From a checkpoint of a small sound classifier.
Model: 4.61M parameters, log mel input, norm groupnorm, activation hardswish, depths [2, 2, 6, 2].
Rows from block 9 of a small sound classifier, named by matrix and row number. Rows with one number belong to one channel. Each number is 500 + 25 x the weight over its row's rms, rounded and kept within 0 to 999. All counts start at 0. Numbers have three digits each.
After each channel's rows are labels from the 100 clips, of 14976, where the channel reaches its highest value: "strongest on" is what is common among them. Only what is clearly more common there than usual is listed. The data: short pieces for a synthesised band: melody, chords, bass and drums.
# convs0: first width-5 conv (model.blocks.9.convs.0.weight, 192x192x5, each kernel summed), inputs 0-191
# convs1: second width-5 conv (model.blocks.9.convs.1.weight, 192x192x5, transposed, each kernel summed), outputs 0-191

convs0.7:481511459512494500503519503509483511499456509510512530493510523546527490533549514528475531504513540503489491457524498500468484482521502507485476465481452504523517532518518509498505483538425499491526541485535528467503505420544460494504461522529472490513505505504476492523508532542517549528489549529524449489468475493541534498526511506496457510489532513488505501508511519485505534474504477484452535507508476499481527493484462480527516527526492512492550513572520490484473503465489529488513467524491520488508460494493511534492498487487511484508530470527535473496526458528487477492
convs1.7:531483556496547488467525493475492481517537502473531411483504503475458510466557429451509498490506503509481493502478488495496484525471533523491478534491503475525482525473536539447461493506530504535531522506526515466487508513506513530517502504486529506501519496514520526505490517474494500490513476509490561518512498501481512467512483509473527471484534478518494487506468509481488510503483516551520521490498515485499501510511495510494494489501496470483498545513520467496479533512519483545503526519472495475453497484527491526506518528531562508564549475523520471501538537483524550522
strongest on: clarinet-like; saxophone-like

convs0.83:533488525501483513470518548491500489475489494501513511497485510487528501521501488479523518487493470533486521513526503538594559472482513428506476492524483497464531483525525492522469531498486492501515469510508505492497472493502542511446555543479500532468478537453480490485470476500543541501490582516474527501484497492510486512516461483504486481499509510500513500470508487484484468506511512531498498519470474509483497486485519509491509505512487522491491480518551482517470503480596480462509478463526541495492463482478493474482482500452503503489513523500503492461496515501478458542
convs1.83:503507521519533471537490501512516516487538514531514442524498513505510523510530527497479531521536507474470521493480512499421492477476561563525480491508485493513506478512491534498530512505495465489496521520506492511520502507487532509463493535493517508533504510472490494519494491522498577526512452500545512505488494551527505517538540502488520510495531522505512533527517467531489531478515475485486508491543509490487522512497502507496469535557527481537466527520514518542527489492498493511482525519466508510506536514521492504525510516546533498526558480488553512543513554526556515516
strongest on: tempo: 150 to 160 bpm

convs0.67:503485454499499508507480485540495470536515490498434538518490504476508538503489490502480456497486495513514575477506512524507540451519504535522503538534558597516470524483490481511573549453506511482514504491484482494530496491493494495499499503503502501502507501510490485522520497479490488506480492480524543491489504532508472518536507520504548475484567504517508449514506509482528484549535525542489514470502473504455492539500460462479494469512507473494475484499510479492488501501507496498526454503490549522515463500503514484498457483501478495526493497493488490503507548544513511533
convs1.67:508485499471486479468478500457483485521502479490511494503510490500494504508502502480501530483539507488498440521473500441506494545502559489501502505511581400482570553503553515459469484443494517454539488489528600537454480480495472480494519504482486474484480520508474504492515484503489511493494513531513493498492496510477495465492496493481464480509472479486471515506509487510502481482499490487495484516489487485520507497495530487485485543495497516512486468490501502493464478511492540519473486480512473488482490479543507529473509483461555512475489514477526502497487464477504478489
strongest on: drum pattern: random hits

convs0.63:477491476499494501500485493566528511479496495499495479497488499497517499483510510509500488501479488489511511443507504577510501457512493540513519597496585576542477489487489490474522510509482487474489505510500470484534491515497508561495496516490484506518544484516498480491492502453482485519510498462521488511502505520497484494521485479503616494511522514499507460492486496506528496509500493510527497530486511513435551510521466482498475430496498477503479504491493499494495505477491470491566485496475524520494505494475507483513484484530490472511499481508483511519511544488485498526
convs1.63:520499502489500507498488491452481501501507506488485472498503497511482506514492489495488498504515476478472464517478507458512486512496536495510488529523632430462608491531578521515472482458517528430525486522505569517514492473488477467499497486508487483488495493504482494484511496508516513503500494522484494494497512477497496479496492471502431485474497497476462513499521497498502491485509485517503508474511483467494491502484520508494481518477463510507479479499496476518469487490494509520487476495480470462493496512540516524479517519486572515506516500482522523502516431492506485482
strongest on: drum pattern: march

convs0.19:492511500486504493493574478544493506465500506500497528521503501514508483488499519492500518500496500509490563454523489471512488529501498524491502468473486551554477590505499504499557459554518480472482486475487452510469517521509475523507467497514500530503499449513475527535506495513500510562484506473493512508496502505531561497521493526500513510546569496505485520515531507507506481507545515502485520455502477505468522534494505482496517519493487523470514485496508505483517452526504511500472472526463600525489496502482495492464497502493490522474465479510548509491478489506489492487
convs1.19:488504518483492514482485493472513496492509517483484464508491501503458531510488485496499474509518493498493449527498496447494475524495519494509460470529503375472599599525565540552476519496486466462480494486527589545491494489501517522496502495511510508527513502504502504521503490503521532495477481509500518504521499493488503469502497489515507505497476506493478487492511483503493495492507513522503489487506482474501481502496497509506505547492484485528476513498504484492488494496499506496473500509498479440487480468553521475476500491501510515458498455468483489503499524456536474470
strongest on: drums; drum pattern: random hits; tempo: 100 to 110 bpm

convs0.167:502467527458495493493497513534545470489463509418497539548479490504510467513500490495514497534508556504489527508548487510481475529493511470501459507633512509482509472494508502488461504527504507458500482503492522490491487495521438515491487537481487490493515509513495495529519489481475508502535495505499519577485506512536490481507463486490532506509516527482513509510489493513488504502527482529498495521448517507492519526486500503509492505497486505481492503509550475517457519506487505456524519473502527476489513482523512503499519482482520571529472491518479444487494507518554470506
convs1.167:483508451440472486537482474501511486492460460465450677539487478492444503527430490496493499529492485489516487502529482478491497492473519519537508496461496486525524499534492500502495490492510499490512505520482471509506476492491490483491482509490500500504507507518501506509505517503496502504528492525482544445510489523481505491472448528494505491512512537448517512505528515510507530488499506496508507490456501491500497515506497515513485496509488483504491498526496498494532493515463525527493480480514484467529504508514508535495477540517541525502531478492521525519550506488486457514
strongest on: string section-like; melody instrument: string section-like

convs0.78:449492504476503476507480499510518491465537491506529508519473499481502481475504497502474515507495484408463481509501516519460494511478494473508494509506485495452471490500541486487500466514473461505515493453472476496451476491469497461518498482475453538488480454483503458448491553487459459479463440485473486530494420463502467484506484483488483468476514479515499490492508542494467495464490479516543449487500469481453484471482483515501506498504490495502517505494529483524473490463455513519499457531510490489514471477485485485455482497475491502524488509515472488478549492523482495506
convs1.78:523518495453511511523502480532544535512478511503472458513483512502505486493564510505460480498493526487536516490494489528489457491520555522525481497469511483505518492511523501508469527478487483512487516509516507501498452511575506524482491514499479434496489490517507505475534505491500516531490484520523472438504488474485496495513500533524519462466516491447494489486528507503506492478503491531479502498571464478517497475496486498477554483490483504508540508517543454449477489501555515550510515475498500475452494461488502476478497511549533483508520499511512510529507511477503466415
strongest on: tempo: 120 to 130 bpm

convs0.77:499479479482491501484510503475477488525506488492580504516511516482497510498500477488489551489515488465457491505502478500518365518488501478513487479530503507447489485503483497498489459505500476488542478484491504493491494503485492470443475503519540490490504480549500515496529541513478456495501442502490504509508439496496521506501498517493489518503511500495506527487523504475490495454521503524460458486482469481514483494509498517526498492494485506492531505513499503497512511476409556487511451530450507477486481482490479590489478477507521502527485502494489488477503488524506486481
convs1.77:518488518507489488468508491483493489526509492492478473505474499465502498513527505551476492503546502509505493495498509495469455476489580512484513487503524480509523487499505511483477530465516489509511502511503474512465455478480496505473486495473481504489494518476531483506517426501510592499484440488504509492531496508480509479499499504478498463507517510478476502513510449530489516567550523537489516475531476500459524528499490469464480499478497477538467526518516542493515456494459512540470446520480481505497469521503497443516542527514514494526514477497553465531508488464530506537
strongest on: tempo: 130 to 140 bpm

convs0.106:526496487510521506527489471500526523520451501504506509530503505518480483474472494475520447471484514516521477538514476470463511484506481496511504483490549487476535503510478494508503530522511513465511511475523493520520499487491512488540475494502527459532496488452495478491506480482474466486503534563467486474509472486517486522551502495517489516504534529570495476510484516472514546477508497408491499506478483491497468482495484501503484501518481464510514508513530458494530492428443543520522520534511500466480528484491499456505527498524479476538443520489462489505533524534492499440
convs1.106:504487524476513488508504495460481470482515483534505486544479494509493515461507459471445510476497504479503470490487491514508427474512563542483518504515503492508508501533504478477472541472485497519504502494503507514485515510465528532448516519441478494510549533450542494496492526475484582551472476483498468475502503505460494496483483521481494476495482522479489459479471501477452471499491464543530502524515492514520505489497480491529537467494507525536512523509539426516525510453497464508466482461519507539490508492529506478495522496496485516500520528474531500504480507479496460499
strongest on: tempo: 130 to 140 bpm; tempo: 140 to 150 bpm; drum pattern: shuffle

convs0.91:524502536482462504464523519504593481503512507454472559466504489498488495502514491476489495510480508495497536456507509489473530509487495502507474510610489486509525511529541496496477550511507479472523487502504456486484491511498426496484535514484485518480474518482509497492473500496504524506522522487527551545541524512469493496508492499526460500505489491517493518521501476510477534514485480510509535526470486490485522482520517514494532495527454510502493513507507496501491525487552513479489507484544503515507456498524499482499473496451496516508513520512514450469579476487543461508
convs1.91:507539482463411494533490490493508523499495508421495629505538478505488485527526533500513525501513493534540528533493504483507465503489561516525498526431487483500495510501484510502503479490495496465496482516507475505505504500502488502466498495498501488497492502497498525485504505492506504503547483532533586445504526529472480486506478511491508483538494496471485504496520496491490509511500506494482516488497519506490513498509464492494468539530524483518489509506490504504530498523470503494489507492526524494537530523526481553505494514540553497512537505508548493538534529520509494538
strongest on: string section-like; melody instrument: string section-like; tempo: 70 to 80 bpm

convs0.4:494513557496503503524597525520483524461476480527496530504488498493518496480523482490475510499515501493511562493520482488501522470507492467491508422503442529507506530479477514485540506538473451447478481474473517497525518455506529518482516518528491480510488480529511531494481498537501497512520529460481516488494504515512496507500512483508468507553600501516484470493492502478497472503506530509465477473503491507506439508530503498500516469470529474467490492469496529505522443511554481493497492518504556532494505508483506520499525496521488476537507493488481517525503476512513508521
convs1.4:456481526483487475476469490474509505471503496495545461498478525498446532504490489509491494484543493498511467516482515479466482525499541507503474512495537403494555612524535521497491514496458479456473515514531577548497480496486509495493542508497510494486524509515537512526500473488507551496452477530502522511531500526492482476504506480485510496520480500499476509493500469513524491491477506503519493507507482488517489510498504462497490544481491519494504534536454504502487482484510540513504508487517495459488484471524477496471503462508526518458484450480511513497510499489505473450
strongest on: drum pattern: random hits; drum pattern: bossa nova

convs0.95:497507494502487503475534533506519470495498483502508502493498505466522510492509482482488535509501475485475525477498510495552497536488505499500477528510490512497474516494521502497489491522546516478511459483510545510504477531510504530484483513489568482511491505571517512491510496537505501502502504468522539470480497508497501490481471507495499503492459498518496520522511439486481505489496477474425444531504503470484561501511472497528530441490465524495526481513442506441472503453449499498500502498521485483496496483487507489503494517495491454474537484504531492482515478509479483368
convs1.95:501514525509497501514524486534498512520517508511509441520507510542494506538553509566495492518524494489471498487496494493474508462460580531519474501512485525489532515506493515536505505496489500458480498534508509500544509507571536528476497492509513481529517516490525473485546457517529528500519518522530570546505489506514495503535499505487517509504519476518487493508495532537507494475501502521541514490529498447518426497516491512486483534514506474534490519535506463542498499500497472515465492534480533468502542479512472533532511515537548535521527492486554532522511509494510517513
strongest on: tempo: 120 to 130 bpm

convs0.5:489491470489509478518510529496488524470499540506508527496477523499518493510490489470523521520483535484490522477534519492540548486494518481493490546505454527465511512513507540501502479506609472450508477459478507490488485449436449450551446484515509495482512466483559484493514487550487503469516516489520493487508479517525495492480502506506476484488511498497501485518468517438496510475479497465469481537476512507480492476473479511547526490492521481484503501500504512509561468490547497501485501549507473479479505474474494488475472468489534504513478493490494512526499447503516499474
convs1.5:481474501475530498497528482516501489520455517444508495495496503507474555513525496490481480517501459513481487474472523540470487453481579520500464606478509511543457474505522511508501514463538518463572513568533523500488483494491483502477479515490525494506505517493524518503484487507505537518494488505481506501479531483486512478479479504480493518456519513487504519492541511527529560513516496520490526497500497557502522507506475527480507523499476498508461536501538467507469509512487493465473499493509525530515497529502471514496522522532514497525524471457526539479474511511522509533
strongest on: drum pattern: four on the floor; drum pattern: one drop

convs0.68:505485534503504521492482510556533527482508537536472524525491488468487477482496502499507498507504512527554492485476489588508476472505490519482488570509517534564507540486475481494462563542500449513488522487427481492509470472491470538479480519481449529486510498479542517490471473509493502520478496494522446470511510502472475508474487510535520476466496487491490463490510476497495487511498515547453561458491473505509488485512455483476508496465524512488489489505517516513487554489526482478500459502497505498491495517486522526508476476511527481543496495510509486500509493490533517476
convs1.68:485522490498482513510529510462499455523505502512527498533481505529491522565554480483510520490516518504552491524471516468540526467508564499502533560474503470486484474476500484489476487487523491474518485497521540492459502484476493501492493463487494496505509496494480506458499487494512536498499520530536583517524503497533502478514515472513501509571526508503507516507510504509502495475490490507490503493505500501531472511490508494495503483475535512517476496505485494513486488497513509505490498505474485509490515528546452563489517520548581498523564501503586531525552512513518542520
strongest on: drum pattern: four on the floor

convs0.190:482501485504495505512508506464501471496516484512533507486508491471496487497496493490531501491525505500488502506519470478517436514498526492490506492480543492495501507487531506535490494491501513524522567453557537491528508498530527565546482479497509469512491523511528583483517509439495504512506440517470543478508483520470528532484535505512563535504541490482511507491502517474504479492518510481510532504526527485507522495509505512485522502486501494492491506511503523490515511506458488539522535472532556580518461506521509399478505486501490497510553494477515491499486511482509528514
convs1.190:490491509481504514498483477498516466522485532454498488512488525498483493533561485523495497513499495552483493487518504489552492471460546511490479484536559526510532520485483493543487490471489511511490493480499495490468495492496515459504491478495480519494509517496472474507515517517501480513498544489501549499539477482476535483477492493519474499487502488516483534493522588479500526511506486534564491508506489482472538512499487514477514518482499508488525544544506389554497520517494502506496468538487491479551491485459463532495483506536498520463467446506505480491536484466477512487
strongest on: tempo: 160 to 170 bpm; drum pattern: march

convs0.140:516511480515528489490510500505504514501506494490515471507500499470481507481486493494489504463467491497503496464489549515518430496485558496520504530493470506510512515526516511556505456523470482473539488509502475508518508500549495493474485498533491553525495498491487512450515531496513516507509493490526525501504531461511502518422506525517517531500493486487499509473480509498483474493525530572491479544516502497490526537490456499555480460487524460474508495493461500456486544518429462509504399502497462469514522484498497499498497497490478472505501531514509495492488482500496561542
convs1.140:495515527523432485534510509528552491503502529508475560505489505471524506498489507462501523490490492466503484531519467503496479519494509517499512475517510486496511535497509460491480491520503504498490521514507524519510473491553531499510511460555452442473475478498493472560516494544571508505505502500492547519475463455525503443503484514523505483521506447514500493476545481528483508486478431446505489497477483489517461482497503459471452510466470477515483472463473486451496498492501463495495428506532502518478524489481506515501496500493490506521499509516532497526491491493483509474
strongest on: tempo: 120 to 130 bpm

convs0.126:491529523511510501502528480577477526462512517501512489476505508501500524503491488488507511496509503496486519457487519552516501472501514498495505540500461534547506499498499514520516544492468480466512517438489470504437499456507492466528459529530471517501478445538484508511488540574478490516497502457505517483481491507486516499512506496495466491554558490489495464524492508494497488498539517515488543521525501524449475500524506493503502417508535472486507496476513514516494550505526476521487490478474542431494508489471496515478499466472461480522533516488507476493514497515483506528
convs1.126:497515496489472495509496508481524504501514485510502513483505540495502484508508496451505480477504520499504479531485491452489491538488503491487501571542571387464576570541580527505472463478498530446522508487561567547435487482516491508513515493501490509505493524481493511505521500479481501499503494530484495499507489483504484465500494500511513494499479471489515523493493497486489485489485499495493510486477502496531511506491504491482489547488477492508508492494478497488464491482481511485493491512497454472489517502528494499488529506509549494486511452481537520527524551481528507489
strongest on: drum pattern: four on the floor; open hi-hat

convs0.32:475501482511499516489478492499478518450522494485526491517529492540511495449513496516543518500491521495514469470507498511523508462478486470505501576498537471491485498480521531483493534461480521464512554455497461526471491501493519502529492485530469483494491444497495527500496510558500472516510494506549484480523518499477493507544516525498459489512477472492498444502543488450491481494500505507528516632511506516470514492506531493504510492502482481514490511507525532525536497477480528514497502485522471450531490525514494511487492436474462523483539486515499513499504492485494491500
convs1.32:507450482503546494491523502501512490517477518497509489489510505507500489494482454493479470507477512493485457501512503503519477532470546526489516616488571436469531490509556559505505489470492572443514511511542498495448516489487521513489500521495486496485501518502503492472496484495502518493473504512500504479490518486506510500504530520480483506473562489530507534503507507508493511514493498496491484446508493509504485513500548511489491537482485508522459489508498477481504503488499513500454452496490504561497492501476517488481536499526524476524559506567535533486479512476504495523
strongest on: drum pattern: four on the floor; drum pattern: one drop

convs0.31:528509521507511506503524489512510497534506475482527462502525512511512496474512495509483526514504489518499492540495477495529522509502482466488529472493526506548575534473482529496466523538536512480466535541480526535487533525483504536545512477545493542481495487531509539515516570510509515495468516473441486501517495479478524512519519519495552534489499512490488501503502500480503507487520486500505528498506487549492460547508537487533494505490475485460519495517424462492546518527465449469470530488483475483519543499502508509541486508514441507502481533538502506489489556495494497515
convs1.31:504473519497480506475529539414495517522535501508520467489495485532486498505482444518486458532497516492489505509512469463471466513490539528505487484544532444481530512530491505543475520479438512478447476468527514478546492520523520498495491501467508492534529517491523476503517487527489547500457502483506498490501476463493475472526518530464455507525484542490506541525508488477519501511457498539523499497534528509503508485504537534493535496469486495515493503518520469498517463466470500518481486518476504469494528432509510477486480508504524511503500485535492513495490453457518451465
strongest on: drum pattern: march

convs0.73:521502536515511498471495514519499536528529471520476509506504504486511473504517506514500505545503497508500492482510503521484530503494499540496477558553446487534504533518509491511483557523508461474502533491499485499469487538543487474547506496497504483491539524543506492508510534486494464505478483527523431484476505481516511499500463479507462498507472478511510489497502502453528512507484515512482513552484523470520532482488460497545550478520476497502512521488540520522471582480515517468479528517535522525481468490526492457487489434464468475483477482485510517456529474487497488439
convs1.73:502544496537499513498534493529531505526506501491486426502528526529488473546572502493496538493516517517469495491486504464494475493479534521511498546476534476477519503521510519521501502477494500486499499492541488514498500499501505511468480496513502490507500491484495515476485509514495500519543503539552554486544522520520518500516515496497533494537541481511522528500501508512484514496516505516519484472544501501487474481509486515508498526512540485509486526525515467517518512483525504531502506534505507444526518519520494571521510549569534521546555473496553535534516577523528544524
strongest on: drum pattern: four on the floor; tempo: 70 to 80 bpm

convs0.136:504509522526515465514514506488496486522512497491468459538506541455464544484498476485462535479513518448515492506522533526485443500518538482487529505491520508516526493482561484540505459519508507497549480505482493502509514509439495522504490527533503487504477512533510539561479565470510519492485477536519525492501492451494513523495530492508492500486473492494502494545484507491440481458493469475450468513545481522483491491456498482582502511522506494501501490507492477475503487541495517499537501530469462484525512490505493445474517507510483498479514535490506503510481480507485521445
convs1.136:445511497483478454526496474515515489489493520519502554508470527444473485463503518511497440515475488468500484502505475482519494494461457491512495446535525505526488515505475504498505511511518472527511498511514487512537491519488536498548505499503493482494537494486540482549497457510492529514516506471469494479443456489495535437475472587496493463483478483485490483461511497504469488541495506458449518524484487479518541489490476493446498487496473467499467494479516466449493493496482503474478516487551505496503516477478460513491513522442511519535475496492521512510525502493518479493
strongest on: tempo: 130 to 140 bpm

convs0.179:494475533496504505513464551477489511527481434498476512525504528536477512436465527488513494472485485501531535497503432480500469492480524462461544473476527502525474523488490511596495517485496515500488475510522539485530498487501491539521502507525507521473483502496507500533506541510522501494464471522559535490469501499519490551521483522514490495461490495505465492497539485518481489536508472481514494496502490474517502510525478448512544463508518508460499515506541499530505492488469483486502491526505493497506499435519505488588543493499515503491476516495501500486499515532492538492
convs1.179:493469547458510476500496456482528499524574472503568487552480573549505484543506477509502504518518511544541514508498488515524501502396540521519536461524499503509477494500496485469509504494512511510506493476478513497471502483492487506499481482513477492487509509494496514504507509499479481510517496498488572512492472489547480467510510543440520506528501475498470515478469517491480515510535480513497492512518498460500500512496513469524526508488474507498520472497512481500511509515480518480496491491488512498497526444498469531500523489503575485572516490478539492507544505479502486519
strongest on: bell-like; key: A# major

convs0.148:516494521558531488499485510529484514450473511439509499509512492521516496510566497512537518519481490525528508517502500522473478538509526471517511524517500491548550487493490485505485541552507482510518490498519511478503475479505503519490502513492491501481481506473513507530494569481488525517491507505467487493489470489581491494507428515515479496499490511492528512475464488484463466502483499484490538520576517504513481492469496502560505496515487489491475484477512487511503518513488508450509461444527481519480489486503524466511483519491463516497434490483463438484496496477496544447
convs1.148:504524573511510507468524523494537493528575518487554381520508510535446565518563484484493501527493473473496496498525512495522485518476521493468438500492490490504511507502495487512495500497493476487494511492505487515492507498495521525477496496523487501517491488495498496505476492531511518490525506514515533496522520509451519503478461509487510493477522520501505518502496490497494492503505491510494503504496500490480493480506491506506487522484513513532491537526515463503517503501534501559522488520481516490492513496528479570513501520528539550559570487479521521502543573510522528515
strongest on: clarinet-like; melody instrument: clarinet-like

convs0.88:488521501467493492491504493513511484495464507515552522500466505542493458497501504475417521500480469461474516484501465488458477546483493531499478496535509506495536485544508515467479541492531504518527471479518514497481511549510505482423471505490497439464513561482496452498499605478468490473452495493475523517517556455504494484501486509507521500494484500487497489511525488506475466470516468485495502502502493496506510494466510522527473505497477493490572510484465488500485533547495474523495486503463518515505522480517479453510487484519519495493481503498519494480509509498508492516
convs1.88:518507487493508521491520461487490510498492503495433489493495482473523465481483463481509518486506543477524503484510453484522476467469451557510493476503509484509511515538465510514499521471493503503518494492515491491537477533446501501526495475482509538489497533509484453452500460490521547510492478490489441504507422505484503452519500491494505469519472476494478528469532462517464499465542459434442523500554521494494513504522472491478465483502511461480477507513509471492497510480492484488497478482523481505506509503549541496509517497481543497519501496515520483534483454439519520487
strongest on: tempo: 130 to 140 bpm

convs0.143:485492490509543499538510492513489454494519486492477468503499493510484493490493503503433429494509505431490501511509494539460584503513491484500500520468518520450490504491495516506493476488501488496504489494501489515492488513452498504554485487499519523499512489492493485470501535497495507484492493504491494475488491484516502503477511525485529499489502484483487516516511509484511519478497504496499435507529511505515510502512499491331484484497506505488557523512460451563498543461505521493518484529484497480495530489497500497488513493504480491498487502498476517515473504542488551521
convs1.143:510444507480500512473494483498502478514516506498493503487491524460497512517512495494496465535507445533478467511484528483476490499495552489478487461486496492499501511498515501484478481505495505487514500495468533497513467478503503504421541511478529475509488546493541490457522484490480530506500472450486542523471489458529459475501498517492476507495512491490495482490510475528501553522467499430504463472474494508493496547526525470447437483501502499487436527493553481543534468423488489536494485507538494466475490504519494456492502511490454511495496509494495498513480450483525503479
strongest on: tempo: 150 to 160 bpm

convs0.79:469491577511505504454483518533493515482490532512510548487518493504492504473481491491516508488522503463530507514499482557471519502506505470514478504533494535482455478505510496515475519528461491487531453435512476497488494456478482514548519533492486481483507517549505516508483481552488491489470453515545492524491539501510475486481463497528466508506541515538517465510508522490530489471463533483461472495469513492496547474502526472501548492503495520502486482489563474486476503495470517485490495525517520521475453465508521450506502494492512474553549511487510515462519527516495465470
convs1.79:506506513498569492530508465502502484524516502495527421515492530513492496548546499491493535511524521539507516489480511516496501492467575536534524484490501490501498481522521548497530482492475485514503495524493523534495486486508498480511508492502482516506516509485479487503484510510496520515514549497495577503531517539496508493521519509494535519537524502510536533485476516497500497496502503501502516507540501489478521510521475481503512545533539495509521528564513503533521501530548530523499501507461498480529551500507476541529501527554566528519527499485568515510502566506529511536
strongest on: drum pattern: four on the floor

convs0.55:506495432505485494492524501533506492487505510481449501540470508487493533480516477514501470506494510519505501475523482574486480478519493485469514563502548557485475506519506474532508483514429498532579517530505500489495504550455500547495495503486509490477551506489491503474516507499467498530472507545498483504501514513503489503479506490515560513524518507520503457519495508491513453478478532484497495520495502490504513510579492502531518535524497559482512480511490502502512499544498534516565520524484483540491501508454509485481506522513526498513449478500502498485540520503505477518
convs1.55:525517503477508519526482519477495455507494531513482511537504494520456515512545431479457518529478479478478485476460478464478500494523538480526504502501544490510573484488514509525526518503534496479554536575481524466503526500503485468493498473465476484481499473494518494497479507512481515501495506498502526459511465483468507468469458460466448502488486540461460481512517520524493486520519487536517511477534480482538498540509526533518496486507479518502488481487520487478476534492507507527484475509488453467546526512505539524488487519491525507564522500457526519545501491505504491493
strongest on: kick; drum pattern: rock beat; drum pattern: waltz

convs0.10:472484514507511519535574561500492530467477492519437544503474500500529470492524515502498480522489497472514509509523507486465532511504492492484536452507550486486465468504508493466473508490515521506467495542496495488527510467502481594473465479500473529484485500510503516509489458505498485509511470437448535505497464520513518471473485535475524497511498513477480497492497494475479535469507497479560509459519519514521441504549514493456513439526519492486498501508498493539494453495513479500511512494510469473510504485504504479500499461537492539480504489510463498495493531502473477509
convs1.10:511511511503469518501517545501515527517529503493513421512504519508479530503501476522473488526533486477482499503509506479496460467471564517550437479505600516512519448506472470493497521466508504470514484565459492504574482503490480480471491507533502484510472501530490499506490491514525510517506477473485506489510494493487474486484464494479421491494496511468442533502505481498496511514506510487517499538546489492494512505514499484511476511492474496471489532489502494501491499483510502506458495492489520473507503499517499490449505514499493521530517503505471473477507403492539476480
strongest on: kick; drums; drum pattern: march; snare

convs0.89:509498476489512496456493508517542496461492484545520532497518498493528515499498531504534547507518505533500496474511516487493519558490539496511472497506490504524481506514509464509459502475511516484473471552478504470475496525493487477478503533468474529466508479488498477475483467485488528491416558484474507511497482475478524513486482535518463512519482480478489516486479469516482546465549478485481527510469475465485510459485538524501510507473477476490476512510537490506548520490596519459496477563537485508490474522493539504462471518486490482512516534515490511476537490516501479483
convs1.89:485504512475540486513503493481505538501544465508499472501532480489520511507526533466479485541561500497472500505479491499474498465467561530544515488488488481478465487509526547462508484495509502493461463511515477502497486501492522516466501554500498498524504473472460520514491485512515560512528479487516489506493498497512462469544558486471508505515503469510480513519476462495500482480525488496501530490540537526467485517497491487498481507543537455503497463530545509522499471489525498538483509533458511496466475484515458513518530486501535459558537506464557504491434515478507472495
strongest on: tempo: 150 to 160 bpm

convs0.60:465502508490520509527505501511515498500482516490548480527481492517476468470506502500484486492480484524535492521510480520492521484486463511492487428477461421523510475503481496478501509544532485584500476522523506488527471529502547543487528492459493514497483529513482513502519474484483558522512496514498479482454492479492521498476511476496521516516476485522501511480495471521475507457449499475489528501501492516509435475509517473493511526484489535499482512527458501494495403522486482527527492512513440486481492481523514499494534535513502542468456468495491490485448512483489489517
convs1.60:520546480505527546488511520453503487515531525479493460525488502558455543520558480444504506486483504490489479510503534486511498539503484509482510573511536502502537493507524502519475497492506527495554518507496562466431510476503455505465485478513495521526510447497501494509490500501472502453483521479497530488509496496485508462497508452461473513492497499491550479485490486481474470485500499512484511485506493538466482535486502500497496486485490493491489511491515497502486566471494472515483477496456514462481479507526479518499483508542542539538511458480497555535514540484520535503
strongest on: drum pattern: four on the floor

convs0.149:502508507497493516468457488507510502443470513516507536527505476505522504501517487523476470532540510480518509534505493497459514525508534485504504531504482472488448509478485532528458544507511550474553514513457490537494513495485485531537495558501517498510512536536495433540534488510483481535460492472476497547480508480497544477507450510506501520477541501493545486520477498446489516529505510558459452514496517493490477524499460487467511502453551493488531499546535472519520510523493518502496515491485508452499515528464504482515509506516500516542471490519501486484493478539506503495
convs1.149:467459460450465475538509458510478456534471438571477583515486487483460504542466453492483516560520493502505487486503461519514506502447528530529517517510493489531490487544485502490489460485510496493513493488511487524518475501505513515508524520480496503483489505507491498493495499479485470484469517529467558515506510499519498494493538504493529502516507499499546498482481490493510529488499536482512483513467513490528491553522520477511511508500473506487505478543484513484484523498524513556494485457527493481519476516497492518497508527482514502506546500456501585511447520476488473479
strongest on: tempo: 150 to 160 bpm

convs0.98:460536499509482502482487496514522514519432492484535485519482535543488457493489498444494478487479496462500526478492530484573541494523464485508495478501480488527506481470525531464497477462466495444499474464469472504488515493518469505501494455530517501499484520522473514459506493520499503445481521513526532499520498508485478488458489489486548495513467501496495505498549485499516585528523529484497465517507583515499473503475499531517483494512484476488503532485470519483486486464532497488526518518487519496514471489476486577505501494501505489503456519521465474484523501467496513503
convs1.98:498453511509456455499494472479505490507525481486497496510500510485507464490495476463462517490516522488524499478517512510448480467439525520494510523525517507485519487474495479472477480468514507477511485526507519507492503496510516510450571548471463506483527551445525481484533477493515603545501472479484493494492455480502489482533501499524507483472458455495466481488511489521486501480478497468498476490520476465508480529508508511471480502533520506497502492521516484522480495464470472506479479467514501494487490500501507449476493480463535464507563501517537514530506466434518494497
strongest on: tempo: 160 to 170 bpm; tempo: 150 to 160 bpm; key: D# minor